Weights of a small contrastive image-text model.
Model: 64-pixel images, encoder arch vgg, encoder activation relu, text encoder layers 6.
Data: trained on drawn small creatures on textured ground, 203450 training examples, 10.7 epochs.
Rows from block 4 of the image encoder of a small contrastive image-text model, named by matrix and row number. Each number is 128 + 24 x the weight over its row's rms, rounded and kept within 0 to 255. All counts start at 0. Numbers have three digits each. After the name is the row's rms in percent of the matrix's.
After each channel's rows are labels from the 100 images, of 14848, where the channel reaches its highest value: "strongest on" is what is common among them. Only what is clearly more common there than usual is listed. The data: drawn small creatures on textured ground. In brackets: how many of the 100, against the usual share in percent.
# conv: 3x3 conv (encoder.blocks.4.conv.weight, 96x96x3x3, each kernel summed), inputs 0-47

conv.0 109:090154115084128082116147156134110119169137167069138106132170112099164154115085124138124121130132107143138129150137141111129155148127145135143103
strongest on: orange (37 vs 8.2); dotted (37 vs 16.7); spider (26 vs 8.1)

conv.61 114:082141137111140109113138123177092128148126153117079120132125130102151108131109123114074086129137140208181115144117136138098104166115098143096140
strongest on: dotted (78 vs 16.7); turtle (34 vs 8.6); butterfly (32 vs 8.1)

conv.78 093:129153148130122109137150160168144134104092146136123084138124117065112151136124160137100152136139095131143103166135138160099163097125148136104144
strongest on: yellow (95 vs 8.5); crab (26 vs 8.4)

conv.17 092:107118157145164104124120134095120134169144162135141127148143110137159126118132110157138088081138117114152126134156136181135136158081109118125114
strongest on: striped (47 vs 16.7); dragonfly (42 vs 8.2); orange (35 vs 8.2)

conv.55 100:174091135159128096165140138149137123083091107124138119149119123139131131105128126098151109160129114096140131108105124130169115120111068130135121
strongest on: yellow (52 vs 8.5); scaly (38 vs 16.9); starfish (32 vs 8.4)

conv.37 098:111112126134140173113133113119110152095114105139157117176143145117084115146123080123123134104132146081073104074127136169123106147152115141116115
strongest on: orange (48 vs 8.2); dotted (42 vs 16.7); starfish (28 vs 8.4)

conv.64 107:111101136113140132133123134093120110125112107091142112128097125092109149135093145151131114157095099152133134144124121111111133111125149166136116
strongest on: plain (55 vs 16.8); dragonfly (45 vs 8.2); orange (33 vs 8.2)

conv.67 097:154128148082113125124120161107106122140079110124158190126144133084159096136113131093108099127146150111115125158140105100128121136060115126142106
strongest on: dotted (44 vs 16.7); spotted (36 vs 16.5); yellow (33 vs 8.5)

conv.89 107:126099158128152165112180115118158108122132168118125114132140155109098126133149107146175147127146115133115216054117098129112114110100128142150130
strongest on: dotted (55 vs 16.7); turtle (44 vs 8.6); blue (34 vs 8.6)

conv.86 079:115111142145108122110135159115118152141118147120134133116135132144149075120113106152137137165169097091148095165121075099135143110100126093129156
strongest on: scaly (50 vs 16.9); yellow (48 vs 8.5); starfish (32 vs 8.4)

conv.33 099:102117124091083119139153131119124130103179126123126140137113143133101100117136119131095111171134148108161100093126123148112125145124096153152128
strongest on: scaly (56 vs 16.9); striped (44 vs 16.7); orange (25 vs 8.2)

conv.11 112:127099143092104142091161110143114087145096079104132154158129130120159122079143115121134114083149140164105103161146162124119126146110098143109077
strongest on: dotted (86 vs 16.7); large (58 vs 25.6); orange (33 vs 8.2); creature: butterfly (25 vs 8.1)

conv.12 099:123149117142139150148128145137135142149124163111071091128129125126153138169092139110158125113139176131156150134134133105139096094156151111117181
strongest on: orange (49 vs 8.2); red (31 vs 8)

conv.15 094:120118134099101129122149159096144093119098146103146129084112112122149099148140139112095097103130134143142096153103131114099151156083171127127123
strongest on: scaly (44 vs 16.9); teal (27 vs 8.3); snail (25 vs 8.2)

conv.24 106:097139148125065121087133131106105109135142149151126121077125127130142152083147143122104108086172153114155107146120171148149142130146111111127123
strongest on: dotted (74 vs 16.7); yellow (48 vs 8.5); orange (39 vs 8.2)

conv.65 092:105108071127143133120151197119128162117165127123136142123144115115129150125182119161133106102125157093103124126139123158159148151134147142140156
strongest on: dotted (42 vs 16.7); blue (36 vs 8.6)

conv.92 107:103138119106128137136129149108139091135080139135128088151123102080105107107118082106101132124143148136164124129091154148132120145111124114114115
strongest on: orange (66 vs 8.2); plain (53 vs 16.8)

conv.90 105:116145141121090143127153131142142088127126100148103184132133099080135096135142123135118119124137107117162135120133098125145146123070170106119129
strongest on: scaly (50 vs 16.9); yellow (41 vs 8.5); orange (29 vs 8.2)

conv.10 099:145120120149052192153147124119118147149189127137096193122109112127122173129179118147134136117147111145109137125130137120179141111150127169129126
strongest on: dotted (85 vs 16.7); yellow (47 vs 8.5); turtle (32 vs 8.6)

conv.72 110:166134088112129065111144159119144115142097144171198099123116148151123101128160083136114133102142118119141136150155144128120095150109113136163103
strongest on: striped (50 vs 16.7); pink (39 vs 8.3); dragonfly (36 vs 8.2)

conv.73 108:112105096068133115127120157124118169121170139109129144131125113185111114121160133184119133136161132087102127141101130130149113146136138146132119
strongest on: red (91 vs 8); striped (47 vs 16.7)

conv.82 092:195141088189150170147118129131120102103125125136122087148115148123134107131142070105131140102128135132139113130135118136142115140088146154182168
strongest on: red (51 vs 8); striped (42 vs 16.7); dragonfly (39 vs 8.2)

conv.45 089:112121155081100118110119110102125159151063114152161127138135121124131129127088121123126148115110107096117144150138138139141161170133197123155105
strongest on: orange (56 vs 8.2); starfish (25 vs 8.4)

conv.27 104:104148122105145161160114120143138106100144098165123119155147107179105136149100107133139121116130177132134085133124109125124094123152111119127187
strongest on: orange (68 vs 8.2); plain (40 vs 16.8)

conv.41 103:130114158129154181099134152091118139125144133134131137141135125149100162080125149136154139166129152078122163190159126150124162129147148129112089
strongest on: dotted (85 vs 16.7); teal (51 vs 8.3); butterfly (25 vs 8.1)

conv.20 108:151093116183098162132121118125124131119079110153174127122125135093137145132115120168102139149112158134140117115094082116105141130061116163107134
strongest on: orange (28 vs 8.2); yellow (27 vs 8.5)

conv.57 110:128117130125136107134133135097167142115087117108150149155111188118141118105088110132069110137137098069132156126148167084145097112117106176157136
strongest on: striped (99 vs 16.7); red (33 vs 8)

conv.93 108:111127120094149107161119134109152120126135185122124129121139146124116126148151121134103129084130135112162140103093157096112087110089147097152125
strongest on: striped (74 vs 16.7); pink (25 vs 8.3)

conv.76 099:098142136140130168105124076109135123099105113116132109147100132104088132139077086100120134133123146129152129142138133161086136155108097140099152
strongest on: dotted (62 vs 16.7); yellow (37 vs 8.5); orange (30 vs 8.2)

conv.81 114:102099121132100163160110132122127113140162115151143143155058105149132120129078128098110107154125121137096087116168126132176159143109099133092125
strongest on: yellow (61 vs 8.5); plain (54 vs 16.8); jellyfish (29 vs 8.7)

conv.60 107:155157143099122110120133124105159103100077114116129138145105129127155129124164123113096132136123126105135094164130152115123129158106122130153135
strongest on: dotted (56 vs 16.7); red (38 vs 8)

conv.7 115:125116148098117165148147129153124113116166136155138140095136110150109095103171124160131143149105175125125117085147130173133138130129158086134110
strongest on: dotted (87 vs 16.7); small (75 vs 26.1)

conv.83 101:110151113098148117121110142071088140146114142120148112135189086113096114105135111188150150110149125159129132112128140115134156157086113156092119
strongest on: striped (86 vs 16.7); orange (33 vs 8.2); crab (27 vs 8.4)

conv.3 104:107142141086155102120099137161139147127094128092114135144164153115114106115125147141143139124146135157139147091105118115109079116135129123125107
strongest on: yellow (64 vs 8.5)

conv.79 098:134119154117141120141114162144129083089099108103127110150093134105145141102134134098090143146140087138135118164130123142088102141130158116176111
strongest on: dotted (94 vs 16.7); red (32 vs 8)

conv.70 095:133165167101140140137121131158119132144081165144163108173113097160114090108137094130114130153135125131130103136125117098102099131136110117148126
strongest on: dotted (59 vs 16.7); orange (54 vs 8.2)

conv.74 081:123116123098132149130105148069151073086103123139174162137155155113117126118128099127175111089135128102119159139107147137125109177140158172086100
strongest on: red (46 vs 8); orange (26 vs 8.2)

conv.18 102:113184169123147145103133096115110140096121146128127165154097121102149135128145137160097119144167134155116150107124126143103124123112162139120124
strongest on: yellow (59 vs 8.5); brown (29 vs 8.3)